Weights of a small image classifier.
Model: 2.76M parameters, 32-pixel images, norm layernorm, patch size [4, 4], layers 16.
Rows from block 10 of a small image classifier, named by matrix and row number. Rows with one number belong to one neuron. Each number is 128 + 32 x the weight over its row's rms, rounded and kept within 0 to 255. All counts start at 0. Numbers have three digits each.
After each neuron's rows are labels from the 100 images, of 14976, where the neuron reaches its largest size: "strongest on" is what is common among them; "colour at peak" is the nearest of a few named colours to the mean colour under the peak. Only what is clearly more common there than usual is listed. The data: reaction-diffusion patterns (Gray-Scott). In brackets: how many of the 100.
# u: gMLP up (value half) (model.blocks.10.mixer.u.weight, 288x192), inputs 0-63
# v: gMLP up (gate half) (model.blocks.10.mixer.v.weight, 288x192), inputs 0-63
# out: gMLP down (model.blocks.10.mixer.out.weight, 192x288, transposed), outputs 0-63

u.219:182138143137120156103148091133102115151129102131096135113151133098109180184088065162144134136104068148124130127147124091074044133174151116160133050170134096122144168121124093058154191057140097
v.219:162120154142131125178115098137094077131134104093064137146112076136084164104133084168169156154121151143099121085158159169103093153129083122182131118153141114131164109120143076138202067167110110
out.219:065104145071168113146069125111195151069157126134134124119098123109125100077203196078119158142180079133172154160115095121140158130127062151141123145142125158138115094150171165180128075232123140
strongest on: earthy (47)
colour at peak: brown (64)

u.4:218189119131154151149143108136113136144172129101081104136153114114146115143116099083105041121153152100154066133104131102145099128140131100153163200119154152168098206142135106149186120136142104
v.4:141113141157106173148141119106122121070126089124087130128121062123091147113123143119176166136112105126132150139154139121109077138117124133126116076146126089101130084072143068097169088131094111
out.4:131109104144141090126192138116116217139107133128190096107123104166145127118126093143081085109150156142113158072117138113125092167129133153105051184132109127109087108162180123151144112147116144
strongest on: cool (45)
colour at peak: blue (35)

u.178:044083156077144217152123130130115139092140139154152156194152160135105097136077192181133142120122138212148084124145123122087082159135158142188106080148141091102131126127139180095109137104142177
v.178:166140136132194129105172109130129133065150087128053146084165087123102137159186119146090122110140112137090077172144082074170094140129134115106114099104178181109145126169141136118123187131076085
out.178:094117116106109213128122096137173142123169157102167125185121116140092119095122186117136115142117100156160161165172109175138119127092134180132188145108144124155102104192108208153123080143153098
strongest on: feed 0.078 kill 0.061 (30)
colour at peak: grey (41)

u.57:145171098147098108134132149107182126152102098161133146130127144057130138120103179150099138161119081137169127141081109123095108120156105149117155153134145111080229114098132150154126129133125084
v.57:134160139155132051132142104159137076097187047075101099111088133103087149175133122160090094121133083107073165163094143093138079183128146132115150092094168149110162155119139141096147154076113066
out.57:094161170156177139131077127112083117089132058103129138150106093143110225153190089093133102123161129126104113126183109164128082149115158098176126102176165143142133169172150087059162121095130124
strongest on: feed 0.062 kill 0.061 (28)
colour at peak: brown (68)

u.22:092122161133152157114107121129140118132164090132104164124162131075111108159162205129109156167144170146135113129152106099135138124150128109119160116094159137068175128060134168144098138087075128
v.22:136163137153184100117136096143117101067160060113097135083166084114078152168183094130082108123133096144073101171113074100163086146112141101111124083130181186088154129154128112120140189122095070
out.22:102134102128136150138153075173136113144137148145160124081136146089106114172074171140097118127087093142131142155091104095136135122100116142083178179160148108107200104118160142133109086074099118
strongest on: feed 0.058 kill 0.065 (48); feed 0.078 kill 0.061 (45); earthy (40)
colour at peak: brown (65)

u.50:066128156154157097124031075133146080128161109147197117161159084120089186121155140122117159110105112127091144142146135109083110135120120102159183194198145157081177153114157159110159081162098133
v.50:174120141126163220079136112105164142140163102097108132096145148141065122119155169147124132143123129158123126139123156132072116143161142194105145040133126082139172130117082071103163101063110113
out.50:207138114154109178125051181085092155148140116117118104067139150143176142132093077119140109129163127093146081137120152127106180093139136102134077138065134113135058137116080066077132221145126136
strongest on: feed 0.022 kill 0.051 (51); pastel (43); dark (40)
colour at peak: black (42); grey (42)

u.182:138141102126162101164111147097152145119120136074110093141194132105113102113157072147115097053164140134126086129108089145106153141155140133152194178158169095078129129147142177137121109130130152
v.182:152118146154107226124123098165144126162180096098099143102145104140085148138100157141131095155082125139145140113149173093116104151164114140150158036150143143130145108112156069114164120128105142
out.182:137126108118119091093176133124121137160076127126163122082095096148161136118105128097124087119117181108163140060129115118124114111106111099112060131130090122138070100183135105182112147164155100
strongest on: vivid (47); cool (34)
colour at peak: blue (41); green (26)

u.113:159149141123109153089172113169089145135156052098106152162126113137081089179130179177141148139129107124144130151114166136076077169125138177129185092102132080120202113122141132145128131128114120
v.113:155102157130122113142152166167111109129152086123049127154125073129145137150137140180119114106160101098113150131139175064099130179156134102182101111139115171126157102132164168141146163161070152
out.113:116094116140112100106178166161159074149153073105099115122157145165098130081181132167156140142160118143092157175073160150076137159147141135134128180118107171116162124095156163126158185112074167
strongest on: feed 0.026 kill 0.055 (65); pastel (42); feed 0.03 kill 0.057 (34)
colour at peak: grey (43)

u.0:076140155176163091132100122093132146098136116055095141147170112125117137099188157156103130133148143148095110130149158073116124142189147163173157088153197129066151073149133174106145138187122110
v.0:107120132132143103172153098137159092136140109085074118176168118122117123102149142147126128116118095157127098109127158105110099151163129095225162147151128114092203130137150131127190103168135151
out.0:192128101141057109100081119111138144134139122134149132086117102134139121135086086112146131126175145102145135112121111119151165114098122077076130182066106129166073210095084121140110151089152163
strongest on: feed 0.062 kill 0.061 (36); dark (35)
colour at peak: black (43)

u.261:236205080116094131131205175120101104125128091170081127147123109082138143161107068128124107117136067147170102166081085139172089140120147128124133170124123171145156170182110173117134107114127076
v.261:126118095112164094172195155159118090075099124155073117110150110084131117132158069157120161070127105127113096162107118067153116118164111099125071143121125224118175135146103186145142114173110108
out.261:090112106115171106132249108125132106134140104134132120191135116042111151130174138124103094134136070176091165125130062104146078167140135130109158193139097152100226216081191189095119087077112134
strongest on: grey (93); feed 0.018 kill 0.051 (34); feed 0.046 kill 0.063 (26)
colour at peak: grey (45)

u.74:052125151176147120155027126137122110116133106123180144127171109145093158104164153139091142115155154120090104110134154101101142136153117129109144170175156143041141098116153172136143105222089154
v.74:133109178135169058149156125132124093147143112081045104117119144143135150118169098143134146132139108150143113108114132118110119138178128139193140127121139152119177131154147112125195116140128136
out.74:184115137153100134125039137088108162150127127102120132087149126146151120145068075137168135134135150087162090123137137102135157106119114062140113121062144115164047161129080095102134188112172145
strongest on: embossed (75); dark (72); feed 0.039 kill 0.058 (33)
colour at peak: black (66)

u.40:125132168088135144118177118094122130162066135154129163104211124112127161117140147179139188127076101158137107100113160114178142126214149138203128066150149096141167127132106080097127199129169196
v.40:151148106127075104123092213125132084165117147136055154157096082105168138120138119143081088112149130125151169147113153118081102196175170169139126098134101178139142141138116187105111185140133127
out.40:113105174169106087136230152149120148110051149166132160209122134117159150134141105185115190118146097141085164137118072200183103113136158106163117166135114126163089162100158152128135082096132131
strongest on: earthy (66); feed 0.022 kill 0.051 (53)
colour at peak: brown (73)

u.95:109145128135162083191111099113123139130129162119059121172157112141134118180127085147138123131151163060100112101121106096104121119160107068212163164151155167141136148138113164096178178157137137
v.95:139151105134171101148086121107140149150125138108127104084088106122087111097154189145139112148099166227130091148097171150107127132115135156129124110095128081110165084165105081142139108186153091
out.95:112131138141068105106136222156149098173118093145133123112153137157145142114109067183131146119162058118121183187061096113125111157144130143131136159136093175148125140088143172146120161076061153
strongest on: feed 0.054 kill 0.062 (73); dark (36)
colour at peak: black (43)

u.149:116086138174085184079155154147132126148148118071094167152116115108109101087088149137145155145072174124086169097162129193096162116155116139101123057137128111147133107060125107145105129106093131
v.149:120131176101169129157103085171134126121138094097080126177101133115097132114181184100132151164159126117130106137101124168102101150105102183167145095132164081139154075188119075141145092145134150
out.149:104105182135090121098132131153124150125135080126153105185072130166144169134131196130146131144157098148142147136123105176113127111080152147158154126162120124159110051154202108124144121121071133
strongest on: feed 0.054 kill 0.062 (55)
colour at peak: grey (46)

u.243:139159140162103147075088130114171134145128058113087142119166092128121165125185127119113119120110057184167145150129138101090069171158137177124161117162113168084107137119145228102172150075117095
v.243:097078106089185155189148119182102108083130151158127126161148110146117083113145093118152165107152105102149108144164175068116110177143100127144084144156104178153153101120147150158173065218119143
out.243:079094123148119126129084126127111161128134098121149150160132193130162125102153157144118117169169167112131135144144102144132113144145140181116092125081125129124002160123132137150128137135153127
strongest on: dark (42)
colour at peak: black (58)

u.123:178145158089127162084159160162123111144086169149157198105129093078166146168135147129091117102102151144122076145124132113174129110167154176144137106168113140167235162151074093076079155082140127
v.123:115094084102096136136100104101123163130215120128140091147129130118080112134106110157167086182138096156169161113097117138117145124065103111093132146121138107131107110166191103161167125145116139
out.123:155157188148136133108153137146144101146065163118143189117167072125110134152136144106113189106106134126085103119128098155168154085144132128164164154155104089128163167115094121078083119099150145
strongest on: earthy (97)
colour at peak: brown (91)

u.250:080097115131132111129200081099154123112195113077107150108120107109070125134172170138134111119092126118134141133109089119106096112110118120122120154164169115110192151194159114150168100114053106
v.250:163149091103126121170030202146171090169124172143102113103186138080140121146122106155103078087097100157120120158069154076178117165192137142135108118143106153120189193113075095125142160104130143
out.250:119138160171163099078107087129133123075165087081175098148132093175023151098134135066156137107134156099096108073145086159078169071075114065137134131173106123133123113165125155136116139168115133
strongest on: pastel (66); embossed (65)
colour at peak: grey (61)

u.240:093116192104122202088114122154138101083128058109088113102138129149113153096181149081116098093141072163132094151134098177093068130123147157146135053217150132133145073203132091139161143086125140
v.240:103147147147113179097075115159156052111166077073039130077123127110104169147179162116120088132157094159104145180126080145112014179129164164132135067163189185096139138157109103130158179091119116
out.240:149091142097144149111165163137199160169130127149110131186142175132151119083117190121089146154127069140166155105111136112108150144161103129154151149136106124154145121131131147140156091118174149
strongest on: feed 0.062 kill 0.061 (93)
colour at peak: black (43)

u.131:092173098149102156104136124077136106045096088124148130084104105096092141142153125147169186124147088145121178163109157133078056211124136147073130117115138142092174079066118134121124127130099118
v.131:126146100129120120116205144142161126089141104111064079175125139132109119151226094111158120089160124169092118140101086078084074205165137149114150125160106122120158174191157161108121126109133142
out.131:127115175100063131118191126164168143135123077128113099177157131192154131129165145147142159111183075151090141143127151091119111181153131123153138136132128147132107120163196133131118159112098184
strongest on: vivid (99)
colour at peak: green (33)

u.191:136176129164076137139186164138116125114157122141129162150177127089105127176088104155092125105133127122153117136107117110074124151085125142096147140142141120091238116128143187138144102081081123
v.191:143156131132143093110173125182090067079159080149067129091087093114119154198177091149124091093162133107066130161100100143153064162123158116113107080088154181140138177129136111096124183090104083
out.191:142171147134139103126077093068101144105051081136159146204137117145108173131115133084113143128129160145163069055186126171100118123091110141148163117158146090081150144179101117096128081102166118
strongest on: feed 0.058 kill 0.065 (62)
colour at peak: grey (54)

u.155:117139175174113130101106106173152096129166055134090154139146122149106156133158167137130124121142045165143150154148088102133068171141149138110162161125136165048132147113150195127148150058121156
v.155:204146119112176171107123156117118129170140125127104100084122117147095141151183079111110094129127151150096088117090182162083122167132115128138087103176122060155172118200095040123145103124137118
out.155:162135105167156134151114130074078177122115142083108159118116135076155113145180145123088122152160145083140118125115135128146128089136144148123078126070125084156073132113108076107147056157111065
strongest on: feed 0.039 kill 0.058 (85); grey (48)
colour at peak: grey (51)

u.115:197137136124129132133094127148107103127167100070048142168074116133148144150126106148103032110140167093120121150111152123172032210120158160103128145107161146159135201171154122141173108124110114
v.115:144158126130186201104171087098134147079132115134112109104187044120100146152152113107148149098073093161111074149173106072140087137120132119127131089171164100114164107193134131097101138153129099
out.115:117160149130091097142113107148102166144119192150133119164163128144163131137106102143092058062117175121153113101148102114156096133135132138131134211170098114146066151151146132159147094134178111
strongest on: grey (47); feed 0.03 kill 0.062 (33); vivid (32)
colour at peak: black (50)

u.194:069077150161140136094031106182124106117126093162196151077142038173079146157143115119154157119137137144085148129168145147088125141154130139135133144171126164082150117120142153128131111151080168
v.194:142084157154131124154112095151102077125133096103054134146121062161104159071101090160136131148118125110088140075163162166119096152169066070173134114118141123130172124125152080129189103160112130
out.194:153158129169106140143015117085100127173137124088110122122178191153144134160079083135132102139108177087174070136123132076131159107123124090134169114090147106133070145118071105110132156095194102
strongest on: dark (69)
colour at peak: black (75)

u.241:133175116193104148150187149103111099165115136103125142159150155083121171134100132134093121149091097109137132136107143106058084173106148142114194137141154090122228117120124144101155072095132076
v.241:147153127173143116153143142105082092072132075132061134096124083111130165175152054160100114111144105073092143165122130101170063183122139081111093102111177195134126160106143128082175152143100064
out.241:113204163177135126137101114085106114172049109131160127178143147147113181154106137114083105139099139133174071076117135143096089155098129153141180132187164074088167138173134061084145092090161104
strongest on: feed 0.058 kill 0.065 (45); grey (37); feed 0.078 kill 0.061 (25)
colour at peak: grey (63)

u.2:145151123132116155094167187118131174088148109094147137170179151074076107117144181142114157138168146133125118187105108110090130142119145149094133128121110114091165093124125225108095136092117129
v.2:132163127160166081131114132109091074112152093098031143081150098103126157186136057161104115112107147112126112160133133076159084143139149088109127062126195161084154145115100131089131170145137066
out.2:151112120096089107117135105094198144102082134195168115143130103126156094113092124115126187125176067133160136104134099098145149116119084106095182189137093159139115147082147212163106145122150115
strongest on: feed 0.058 kill 0.065 (35); earthy (34)
colour at peak: grey (41)

u.139:107151099124125149137193135137205109120074131143122124124178111161121113181165142140138163093102147154066168161076151121121076187120165163137148146106108120115159153161115103141102094107141149
v.139:104127157089162115152173125153088094123119130171165150101107166063120125097119172113157160146114119145123103108203125178166160070161121099185106125149131169139135136103162126103149124127129143
out.139:105151099091128121137158118125167165112182115098108064132145133156102075140183105081117078102173171166080135153125118081090066178132139152098104188120109134064098180171157162115106126139130130
strongest on: warm (92); feed 0.022 kill 0.051 (39)
colour at peak: brown (66)

u.142:174138155135108140143095098105167055131102079148090089128115124102134155139109152149104095153135076125113177141124144117119001205126135144145154085134164129122160165162148072125177136090138125
v.142:182148122150110080127183177103108077104125095151086104122157058136129140120115094168096135143164144101080091143143158125149141144107129086136101092108130192112138148149131208127125170193118090
out.142:114176152137124117119203161132090130091058117139128136150143135121128123130175146137104141096153146163132104190114086146086042139131170180123116139145137095060156095155156192106103085128093122
strongest on: pastel (54); feed 0.018 kill 0.051 (42)
colour at peak: grey (63)

u.283:156113142118158144134126077148137075124192076092032122118098087124147173137179146134154129173150104141071148152137156112132064183164143130178130077104169165169125158155138094098169168100139125
v.283:130099135129153102157162113132155130097141155141057158104160109091099097120148137150095164114115126134107099085111125103114103150185093148120129115142144167112179104104085149116148137145130087
out.283:152175113160106140096127107100071165091099097153172159137121126062141189155122125113056085099102139161161118120149094182175117120115179124084125173156144072071175126182130106110114087099128086
strongest on: grey (34)
colour at peak: black (51)

u.48:149172173156074124081141115164151124106141095134135128143167090130097135178088096174151119069108167136134150079155144114106128136093113167116150085142142099067206120125126154133128159064115152
v.48:186105135154118104125163173138108101104128107147064131147163072135162138143127095187100112121161127097119132126145166113140143149153127095166066122137133191143137109133171156139146164189054148
out.48:073111176149130144162145159134134084186121128092093135104147195146164153108120174147134170165158102096119117214088147116054082134163141146175156086134155108114086069113119110101149144120136177
strongest on: cool (35); feed 0.046 kill 0.063 (25)
colour at peak: grey (50)

u.49:099144179145086140103118066104135090086096071102097172139127123222082186101142153115157229179152059092106110102127120164130117107073100117121143132130109123169095064126145103134209110132078105
v.49:156148186171115135077140128073121106073086107070112185059133083177087163088146100151083193114096129119139119129147115130144118109085119095119117077128170075162112062191104081103130123186097081
out.49:083114163157084150115119110063161128077082139105109165149134162224127155099144144143126238146129120093137128116114117123133109150087079087112122166116123099189084091128119099153141052118109130
strongest on: pastel (72); feed 0.078 kill 0.061 (29)
colour at peak: grey (52)

u.127:166107117082124119179069091156124145086149173124099098175118162126074091084146094107172086124123058108146116132152117161108010147128121123175098171112122118135144171188095146101179117158154166
v.127:100157133147116128124116134127131137100145138122128202080110074080113111126177150112115187135145116162143118178150080106144112128114142116095154161144163183104141123077108199136107098165104080
out.127:099190153140128123164130097089136176132094135103184128124114143151093151123106165078128162121094114106136102090090146158098115103108128068156155122154165074139120111171106013096170117131211176
strongest on: feed 0.034 kill 0.0618 (48); feed 0.026 kill 0.059 (37)
colour at peak: black (44)

u.41:106102148112129100103215083108133137103162097111151124145120088120088136072130147125135161208077099098185122141123128138129133092078106124160130138157135098157138090150172145126146100165079113
v.41:097126086104094149154000146153161134139079172179146138131098188096204125196072145165116111076129134125135155087100147123197169134147129142061127142117132135119135121112137076170086178119147147
out.41:090100168155199094096129086104134146106148096055167105128087084145050119082148159097140156154128103121127130130113091106116146081059119088130118144152110138155139115147176181139133081191094115
strongest on: earthy (52); grey (40)
colour at peak: brown (89)

u.208:227198150105155127151153146151116133139162111117077113119120099138142117152145133086115085155173161083169044133088169153137101125138124145148163170134125175152108161138105139138175113107150103
v.208:113074159167135150140124073136115076135144118076047124120124066148108177090123117161124100143110103120104157112154157164112101156155118105177149103138143146109176115140146096114194117152128167
out.208:086068109147146125124189099117143181091117117134157109118139125154134140103146117153119099112125125192087178105115110111134049155145140139095068140134115132095108115122181105191161144152098146
strongest on: cool (38)
colour at peak: blue (26)

u.33:104139137189140156136089086067148116132122098098070136083177104115090147098175122106080134132121075125138139143153127066101099166149138147118152141140130155076123111105120191103205109142099111
v.33:135149147124153116185163116146121081106126138101100096132096087110111102115172112123155139091126091153118112112161150116110089140154114110162159065162140123116171137129104131154186058150131120
out.33:113135127143094110108081153116109172118093130119153145119156148149152130111135097133149136119166173131110129136141099154149142107142141122122088142102117135134000173148107130133115170131162152
strongest on: dark (42); feed 0.022 kill 0.051 (25)
colour at peak: black (56)

u.159:187141127150126112123137161161090143154147083092152109094145102144047121128115127141156128121152110126110126130100156164013141123151136165158130073153118126132176068128123135116145143101102140
v.159:180152175143183130109165097159085122084161090072100123104107089150105187168171134105122104134128165124072090166141110157105061156113192133159117073105181084131129131190123076051133148106137120
out.159:094093108079118132168131121113162128120159121130133137086133152135155097051091164143108169138131097109131167165205210084140137153186126142129125103126154170078134088073115134139163146195127140
strongest on: feed 0.062 kill 0.061 (93); pastel (64)
colour at peak: grey (72)

u.93:070118127172116114160017146114116111097149107117126152161166140128126130103194161147094133078179154140091132137133132146114129170187138136127142171123152141063148110140138187123136108197106142
v.93:091089093111185100157115102091161097126148147081084132103163143082131093093180120107112141147105096155174118168135126069132085144156112146139093175086130160062169121121116205149161090160135128
out.93:153134142159122130097075092089118168139127116094170115090124082149087135121045123092174141142115151098185095087133121133111186067084106057123140107143125096154080125139092085128127158146148157
strongest on: dark (58)
colour at peak: black (72)

u.285:147147086106131171130132110129133153084186091163151107182145153144036129111139134141148103106121066158098077148105153139166129101134142122128151145142115135162131166138146080146221109108094106
v.285:053111128129110105114120122106136070162065173144153165095078117139187141135092193104114159163094189092155191112142136145103150115092136125118115121162143137119132110137140130115095137146120122
out.285:101129099081162166149167141137158136068119120158125086177124162148111135101160120129160125035154092175087101151109115163154112148153126087124136145107087122128060154135161133157156143101114127
strongest on: pastel (89); feed 0.022 kill 0.051 (25)
colour at peak: grey (89)

u.52:151143127149158222119179098127135165115172079075106099085143131105060123129198150081144121108093095166155106153114117145079082145142142154119136158119179087096199095135144092118142072091123130
v.52:138131104092161069185027178163097078162122127159084096158177084115169122116140061158094113082133096168098120167110158128154115166175107145174112168129099187131167181131100145133165129131142128
out.52:141095137132151076129107079151130191076199094076126134136148127161060089130154180138148121131193165103058115084107108126107210087110086097114127128109097144165126125140161136172159144110082149
strongest on: embossed (83); feed 0.022 kill 0.051 (45); dark (37); palette: earthy (34)
colour at peak: black (46)

u.67:081122151146140138177128152106053146152179138147172152128197169145132152085156156132118068175185163107146129129144159111145132101179191101072066142124161108126158066120146121123132070181124103
v.67:132096153133149146146126092110129088116122118108046132150122097121082134082114129162154148139122101134112171103144145162076089141170147145150141071156128086115175128083140059120184061117103094
out.67:205102088078105138100138115111158177120112138158140112121155111126139139152119052155156127088102133131113053115118142082128063081124100098133086130077068149126096194099118143062137176071078094
strongest on: vivid (38)
colour at peak: purple (30)

u.100:140148140142130177094025140135081103155120145151157176102174121134121166166083181158121153188091148080173055117123157129146155109080117102132175110171164090148161056137076043142119159163137142
v.100:102115142078106120152255129132100147102043144166174162169126114091141111134098142176120148092151154147101135110137139184170134141122123147109143162121118111114132128118127117129064122146158143
out.100:150120148156140155116000103130119093141171105085075142057152099187076144123090100126166148142068139106193099141110152136119188077077090104142160131106155116125117090129077120140150132159124128
strongest on: warm (59)
colour at peak: brown (73)

u.158:174152122109098091162074104147097132179104117126154120160168083139090109132073109193128117110099165109095171100154182113147125175157129159156188103086123119119179173102077126100167182138168141
v.158:125110128181157123130228108108097090155132103106129151129193110111091128117137106139113121121069150172107131108148120119133125126142111127105158136130129132096205157089121126099123077050113140
out.158:091102158117089144108135124162165115169162065117151109083126150196105133100118154171171165154146093140105190191135169093133148176146139131145145126106136195118109148104159119124140177119110180
strongest on: embossed (98); grey (33); feed 0.054 kill 0.062 (29)
colour at peak: black (59)

u.189:126191097202087115143153116115076124083111129113177163113085125106110155128085127146097099112132152090120146121119146193160140144085176123076168184134146093078150094103129141126143116152103038
v.189:142066143095139149137135153167213149176150138188093106170165142131159101095140193114138148184147116114145140118078155100054145132164089137153091159111082166165098115072165144149129131102088168
out.189:164113085172149152121101174130092112127136167172118167120090140068150151154122091142076073174128120082117132120070050184165139103092091123106115147082103112186134116107132106147090093126117083
strongest on: feed 0.022 kill 0.051 (55); pastel (48); feed 0.018 kill 0.051 (35)
colour at peak: grey (57)

u.180:097101136073136127160092119153144145011162150158134136182075118121103067101211086131175181108146071131141156178168096177154044137127111135150088154133098174165128161176128173164143062182137149
v.180:172124111145105122046165117100122049122112111147114114079130103105157154164092078144142099095125155147121120111146117135173148120100137110088114069113118145060140159121131155125092210127136113
out.180:141130117114106159063087168178102081091140110160144138110128118147122108127144067173156101096131173138153139144170117164140118154112123144092101129143107184125138133148131195171081144147103086
strongest on: feed 0.046 kill 0.063 (40); pastel (39)
colour at peak: grey (50)